A small sound classifier, trained from scratch.
Model: 2.95M parameters, arch wavenet, depths [16].
Training: 22200 steps, batches of 128, held-out accuracy 100%.
Rows from block 8, named by matrix and row number. Rows with one number belong to one channel. Each number is 128 + 24 x the weight over its row's rms, rounded and kept within 0 to 255. All counts start at 0. After the name is the row's rms in percent of the matrix's.
# filt: filter width-5 conv, dilation 8 (model.blocks.8.filt.weight, 128x128x5), inputs 0-18, a 5 kernel for each
# gate: gate width-5 conv, dilation 8 (model.blocks.8.gate.weight, 128x128x5), inputs 0-18, a 5 kernel for each
# out: residual pointwise conv (model.blocks.8.out.weight, 128x128x1, transposed), outputs 0-127
filt.91 094 [ 97 152 136 145 129  98 129 176 181  87 163 133  94 121 111 112 150 112 112  71 136 141  94 125 164  89 148 112 161 154 143 126 151 120 115 155 149 161 119  94  82 158 130 116 137 159 108 153 159 127 146 129 157  97  94 112 145 117 135 121 143 161 105  97 145 114  76 159 157 156 126 141 126 127 147 127 145  87 141 135 161 118  97 117 108 159 106 170  83 121 128 103  93 155 153]
gate.91 091 [157 142 112  94 110 139 150 105 146 128 104 108  92 160 154 116 109 101 133 132  97 153 113 142 105 103 142 136 112 145 122 110 144 138 116 143 127 113 170 143 129 199 138  64 120 110 104 161 163 166 129 107 109 149 148 106 109 119 155  95  99  93 146  99 107 147 171 118 113 114  85 161 114 101 125 120 140 111  92 127 130 124 167 129 157 130 140 146 156 112 119 120 139 117 117]
out.91 090 [148 134 146 128 128 136 112 124 125 110 187 137 103 180 106 109 124 133 152 140 179 117 101 170 126 115 156 118 122 139 123 150  87 125 141 142  90 143 111 107 161  95 125 139 119 142 135 129 117  74 187 166 157 127 166 119  88  91 119 126  99 104 128  93  90 136  53 116 131 137 145 144 103 151  93 151 125 147 133 185 137 127 138 123 158 143 123 139 132 123 123  97 163 135 117 123 139 108 150 114 137  98 113 147 114 134 122 132 136 102 149 120 177 107 166 132  83 138 124  81 128 119 100 103 114 132 140 108]
filt.92 101 [113  95 157 163 139 155 100 126 114 145 143  95 169 133 181 105 119  71 150 167 122 124 209 129 150 127 152 158 129  92 165 126 133  98 130 113  95 107 121 166 141 119 113 113 152 154 116 108  84 121 136 104 129 157 119 144 103 137 115 102 161 124 139 102 119 172 131 116 124  82  98 148 103 125  96  77 113 163  96 122 123 153 149 129 134 145 153 109 132 139 139 105  99 111 142]
gate.92 098 [ 96 151 130 150 155 126 103 177 132 168 116 146 138  86 117  99 126 136  91 163 156 135 119 107 152 158 114  84 128  79 143 112 181 116 156  92 109 122 110 115 157 138 125 104 110 132 122 156 131 102 148 115 158 101 177 132  98 146 163 101 111 166 118 119 138 131 126 103 123 174 125  98 160 107 157 118 121 121 107  68 134 115 129  97 131 125 134 124 150 157 145 194  85 113 129]
out.92 089 [163 103 160  92 219 130 115 148 108 159 145 106  98 149 101 141  93 149 133 134 102 167 155 132 167  97 123 119 156 126 136 139 142 145 120 132 112 111 127 110 163 100 138 131 132 169 151 134 163 142 165 134 118 141 137 134 111 132 174 148 103 156 123  99 116 124  96 146 100 150 144 138 125 119  96 125 145 124 141 144  96 119 104 115 121 104 146 136 130 152 107  93 132 159 118  98 142 118 106 139 109 146  73 148  98 145 153 162 116 157 194 134 161 128 145 140  99 120 112  97 143 128 151 114  98 141  77 150]
filt.93 102 [143 141 126 150 131 129 129 122 130 110 124 109 102  94 156 126 144 156 129 119 107 103 139 145 175 136 107 101  99 174 107 113 120 102  95 166 175  90 134 108 162  89 147  75 197 114 153 133 121 118 157 107 162 122 139 163  91 109 107 139 112 145 121 164 129 148  99 144 156 108  97 121 151 106 110 126  78 110 130 152 115 129 128 131 136 105 163 125 135 115 131 134 137 173 115]
gate.93 098 [162 149 176 150 105  95 133 139 156  87 112 177 144 108 122 101 111 110 156 175 127 136 118 125 175 168 110 152 144 101 121 169 124 131 162  57 159  99 118 149  97 135 165  36 151 113 131 124 145 136 104 103 109 133 153 133 136 122 136 152 112 136 111 135 144 125 125 141 136 162 120 153 143 124 155 102 144 161 146 117 148 118 118 170 133 134 159 117 111 132  71 141 123 165 145]
out.93 100 [171 139  63 141 130 122 146 132 118 110 134 123 133 133 130  89 128 156 111 116 125 124 168  83 117  90 175 145 137 114 150 111 120 135 132  80 135 129 124 118 172 109 100 135 148 152  81 139 119 107  97  93 103 167 164 128 132 166 161 156 141 111 106 108 122 190 100 127  91 159 118 153 153  98 164 134 115  90 144 159  98 103 128 114 150 112 166 110 110 129 104 160 119 103 158 125 152 153 116 114 155 103 144 144 139 101 130 123 108 123 151 110 128 145 137 109 122 148 132  96  74 168 145 125 141 140 138  99]
filt.94 090 [107 140 126 133 132 167  78 131 133 123 111 126 120 135 150 134  87 154 165 131 149 119 171  72 144 166 145 103 125 126 102 123 120 150 125 149 130 144 135 124 134 136 111 114 120 131  94 129  82 162 114 113  85 155 130  99 135  99 122  78 122 121 152 117 165 114 132 151 137 130 121 129  98 122 114 176  99 124 141 126 128 153 118 109 134 121 117 150 124 116 118 133 123 157 129]
gate.94 090 [125 136 156  96 144 153 123  97 206 133 120 164 127 116  87  89 144 117 110 102 181 149  89 132 115 139 125  99 149 110 151 114 111 114 129 115 115 134  99 103 143 115 109 158 139 167  99 113  74 148  92 141 132 118 111 159 121 154 151  91 167 124 115 143 102 148 120 132 140 120 170 134 107 131 133 142 120  99 127 144 115 130 139 138 124 104 129  88 105 155 183 113 178 126 136]
out.94 089 [ 94 103 148  77 143 121 143 118 142 100 159 126 142 139 135 172  98 166 159 113 149  97 142 132 140 105 132 142 113 146 162  98 168 145 137 156 110 160 124 159 152 119 125 120 118 130 122 143 158 115 135 105 135  88 108  82 141  93 170 103 142 122 139  86 139 119 151 149 121 141 126 109 152 136 151  95  92 148 126  78  94 108 130 111 105 144 137 141 154 138 136 120 151  82 129 116 141 116 150 118 145 158 118 117 128 139 106 137 174 111 171 123 149 141 150 126  92 159 143  88 156  83 167  86 100 181 112 144]
filt.95 100 [130 153 110 180  68 121 129 161 137 139 119 152  86 175 135 119 120 153 111 124 117  95 175 151  74 126 131 184 154 131 101 125 144 148 138 143 130  72 135 137 130 132 106 144  87 108 120 144  87 151 124  89 106 153 174 130 106 162 116 130 103 131 125  85 132 139 112 145 140 134 166 145 132  92 127 112 149 138 158 130 162 116 151 153 118 156 121 125 146 143 108 136 166  97 135]
gate.95 094 [110 178 169 128 140 146  94 125 167 109 107 146 154 119 116 125 101 146 139 123 144 127 166 118 139  94 163 168 114 150 109 128 130 109 131 124  87 104 173 112 139 145 127 145 125 103 128 132 121 157 120 143 117 109  60 113 153 148 118 117 107 115 109 119 143 131 118 130 148 144 112 105 114 162 146 143 169  78 133 112 154 131 176 154 130 122 135 144 130 170 126 168 161 112 142]
out.95 090 [ 82 120 144 132 143 116 134 137 149 165 186 126 170 177 164  97  95 140 119 111 104  91 141 148 108 149 161 176  88 135 131 170  98 121 115 139 131 148 126 136 123  87 130 136 149 101 141 141 140 161 179 144  88 148 125 154 120  94 140 134 122 140  98 148 159 158 116 145 149 114  76 152 162  75 158 117 115 112 160 133 137 109 120 151 149 109 136  97 170 131 157 142 137 114 106 169 113 129 134 100 170 130 115 147 112 124 147 170 112 106 149 125  87 128 117 122 129  99 118 118 135 143 124 109 118  96 121 145]
filt.96 096 [124 115 183 171  92 147 122 133 147 103  92 113 137 153 124 174 176 101 143 118 139 116 106 128 143  99 135 138 118 147 110 137 142 106 117 132 135 105  80 129 128 130 132 117 124 175 139 156 146 137 146 190  94  91  91 114 142 148  82 146 163 142 138 114 115 104  68  92 141 139 129 108 100 120 113 158 116 115 110  93 113 133  76 129  80 107 114 155 133 121 127  97 125  94 160]
gate.96 091 [134 150 118 139 151 133 123 132 146 110 137 140 108 159 123 148 155  72 113 135 161 104 146 103  99 148 101 119 102 138 117 118 128 110 154 118 142 154 125 161 152 140 206  91 106 146 135 155  94 115 116 106 119 143  88 140 123 117  87  68 130  92 143 154 126 117 122 118 145 142 127  95  99  74 142 120 109  77  77 102 112 160 147 129 122 144 135 162 157 151 110 143 124 127 107]
out.96 096 [170 154 149 104 146 143 153 164 162 120 110 114 128 130  87 136 122 145 143  97 102  92 108 139 123 128 113 158 110 116  95 155 169 122 146 119 116 145 183 178 129 120 133 122 108 158 110 150 119 117 129 152 134 140 100 127 153 144 140 108  79 117 120 116 139 138 124  95  95 167 204 136 122 149  89 131 152 136 130 142  67 115 115 144  83 109 141 107 123  87 128 164 152 137 101 115 112  78 125 142 110 159 160 108 136 156 112 101 120  97 128 163 149 122 135  79 123 135 119 107 122 125  92 130 100 115 112 155]
filt.97 095 [122 153 130 126 116 128 137 176 140 117 144 143 109 146 156 110 126 152 124 129 113 166  97 183  91 113 134 158  82 135 142 168 103 116 159 134 172 142 132  94  88 110 122 141 161  74 169 107 147  91 156 118 149 132 134 184 139 117 124 110 102 123  88 103 102 174 116 157 129 139 137 116 161 126 126 136 158 165 158 163 144 125  91  89 129  85 130  63 123 132 100 175 125 119 170]
gate.97 088 [161 124 137 153 127  87 110 127 118 142 130  82 116 122 160 166 173  89 121 172 118 136 118 152 146 147  98 145 146 165 138 111 142 113 151 128  97  96  99 157 127 121 126  63 109 112 135 150 143 115  91 139  82  65 130 102 126 150 133 105 137 113 138 134 128 111 141 159 114 114  95 201 167 123 109 139 114 136 124 130 141 129 123 141 104 137 124 136  99 139 139 170 140 118  97]
out.97 100 [131 195 118 148  95 105 162  98 124 117  81 101  87 147 114 102 112 125 136 128 149 148 141 203 107 100 122 133 119 101  67 131 152 166 148  86 135 159 115 125 150 109 129 166 109 153 160 131 138 124 139 110 141 146 110 148 134 148 147 111 123 102 142 121 136 128 125 134  93 124 118 163 112 129 166 137 148 142 149  70 120 121 126 101 117 111 101 122 141 104 127 140  81 118 100 137 129  94  95 138  92 111 156 146 119 117 122 102 133 114 161 136 123  96 182 126 155  90 133 112 120 124 119 108 105 103  84 144]
filt.98 091 [150 133 130 163 135 103 115 126 136 132 178 120 117 101  76 135 139 100 132 143 124 141 115 121 175  76  89 136 122 129 108 136 156 114 134 159  98 143 135 134 110 138  70 103  80 120 138 115 151 111 107 177  74 136 115 118 123 116 118 163 112 201 115 164 147 158  95 140 179 136 134 153 114 136 140 125  72  81 167 136  81 134 129 164  91 155 115 145  96  93 145 126 144  67 115]
gate.98 084 [110 108 165 119 109 104 160 150 138 108 124 125 133 122 162 140 144 151  87 143 114 142  93 123  83 174 146 100 141 124  58 125 137 180 130 113 129 148 163 155 147 165 157 101 136 127 101 165 102 122 116  90 103 136 119 159 112 147 120 103 109  95 135 126 129  84 156 144 146  69 108  90 138 139  85 147 118 154  93 108 126 126 146 114 113  71 154 120 140 149 137 138 140 153 122]
out.98 098 [143 154 178 116 125 107 143 136 120 156  98 156 155 143 138  61  82 135 100 109 122  89  94 102 166 131 149 138 136 165 133 128 153 101 136 154  71 116 178 123 135 164 168 122 123 109  89 139 115 111 110 102 128 116 143 121 122 112 116 122 132 101 161  77  88 121 144 149 126  94 123 126 106 124 138 131 117 115 140 150 114 127 153 150 129 138 110 122 146  91 110 113 101  81 159 160 135 139 158 104 134 129 132 129 124 101  79 165 175 143  95 103 133 134 150 120 104 104  98 120 134 126 169 155 144 119 154 161]
filt.99 097 [140  92 122 154 111 100 171  96 110 131 124 114 121  96 112 125 137 123 116 124 128 117 127 148 152 117 157 118 101  85 135 199 114 135 126 134 132 155 103 174 105 164 143 160 127 129  96 124 163 143  79 139  89 166 139 114 140  99 149 120 110 127  99 110 144 161  78 147 146 156 149 157 128 127  83 143 131 127 106 105 189 110 100 112 120 151 156 109 106 108 118  85 149 114 134]
gate.99 096 [124 136 135 118  97  79 146 163 138 102 112 103 166 125 121  96 104 116 108 142 176 186 152 139 118 156 135 123 115 122 103 117 108 144 124 117 102 126 132 160 121 135 152 125 136 124 164 139 107 133  94 137 161 166 105 116 144 149 119 125 139 109 154 142 144 146 149 144  78 127 125 111 106 112 114 125 123 118 103 135 127 150 147 125  88 110 135 166 124 120 140 157  78 104 129]
out.99 104 [117  99 105 119 144  87 123 101 121 139 145 147 109 145 111 167 124 118 127 185 139 141 103 114 154 128  86 121 124 146 106 164 103 128 150 127 138 123 106 156 145  81 114 106 104 136  91  95 167 114 112 145 133 128 159 106 138  92 134 163 146 119 164 152 146 179 101 126 128 182 131 165  99 120 130 150 103 118 112 122  73 137 113  98 120 155 103  86 121 156 138 161  91 151 120 147 125  89 128  85 120 155 134 159 130 138 161 119 158  93 126 138  71 148 141 131 127 128  94 124 113 147 120  89 156 119 153 114]
filt.100 093 [123 119 102 116 149 131 151 136 135 143  93 120 195 148 117 166 145 126  99 105 127  93 175 101 121 134 116  76 150  99 145 143 176 121  69 130 135 166 113 106 102 157 150 130 133 114 115 119 158 114 135 139 121 156 130 137  70 146  86  95 139 148 140 117 142 109 158 124 144  85 145 129 131 150 126 121 118 122 106  86 152 118 157  95 116 107 133 116  97 104 130 156 110 123 121]
gate.100 098 [159 132 127  87 134 142 154 134 121 136 136 115 122 119 158  94 118 118  94 160 119 128 152  71 119 148 130 129 145 112 122 185 133 110 152 139 112 183 115  99 143 143 153 104 111 127 102 143 159 121 154 146  97 108 128 191  98 151 125  94 119 167  97 116  86 116 164 148 173 140 153 113 144 151 140  96 123 148 121  88 134 125 134 164 127 117 128  77  66 154 145 153 134  90 142]
out.100 109 [ 91 106 136 150 127 112 143 144 120 115 148 101 117 135  87 131 128 147 127 145 159 131 128 125  77  90 145 123 119 129 171 126  97 149  86 120  96 125 139 116 105  91 131 152 129 128 110 127 160 191 126 101 106 170 175 118 119 121  80 105 112 113 108 145 123 142 121 117 121 144 153 140 138 143 119 108 114 118 151 124 106 152 117 153  93 140 195  95 106 136 130 126 116 138 111 156 161 143 150  68 138 119 141 116 143 117 134  99  88 159 167 121  95 126 158 136 182 155 114 136 127 171 125  95 171 159  99 113]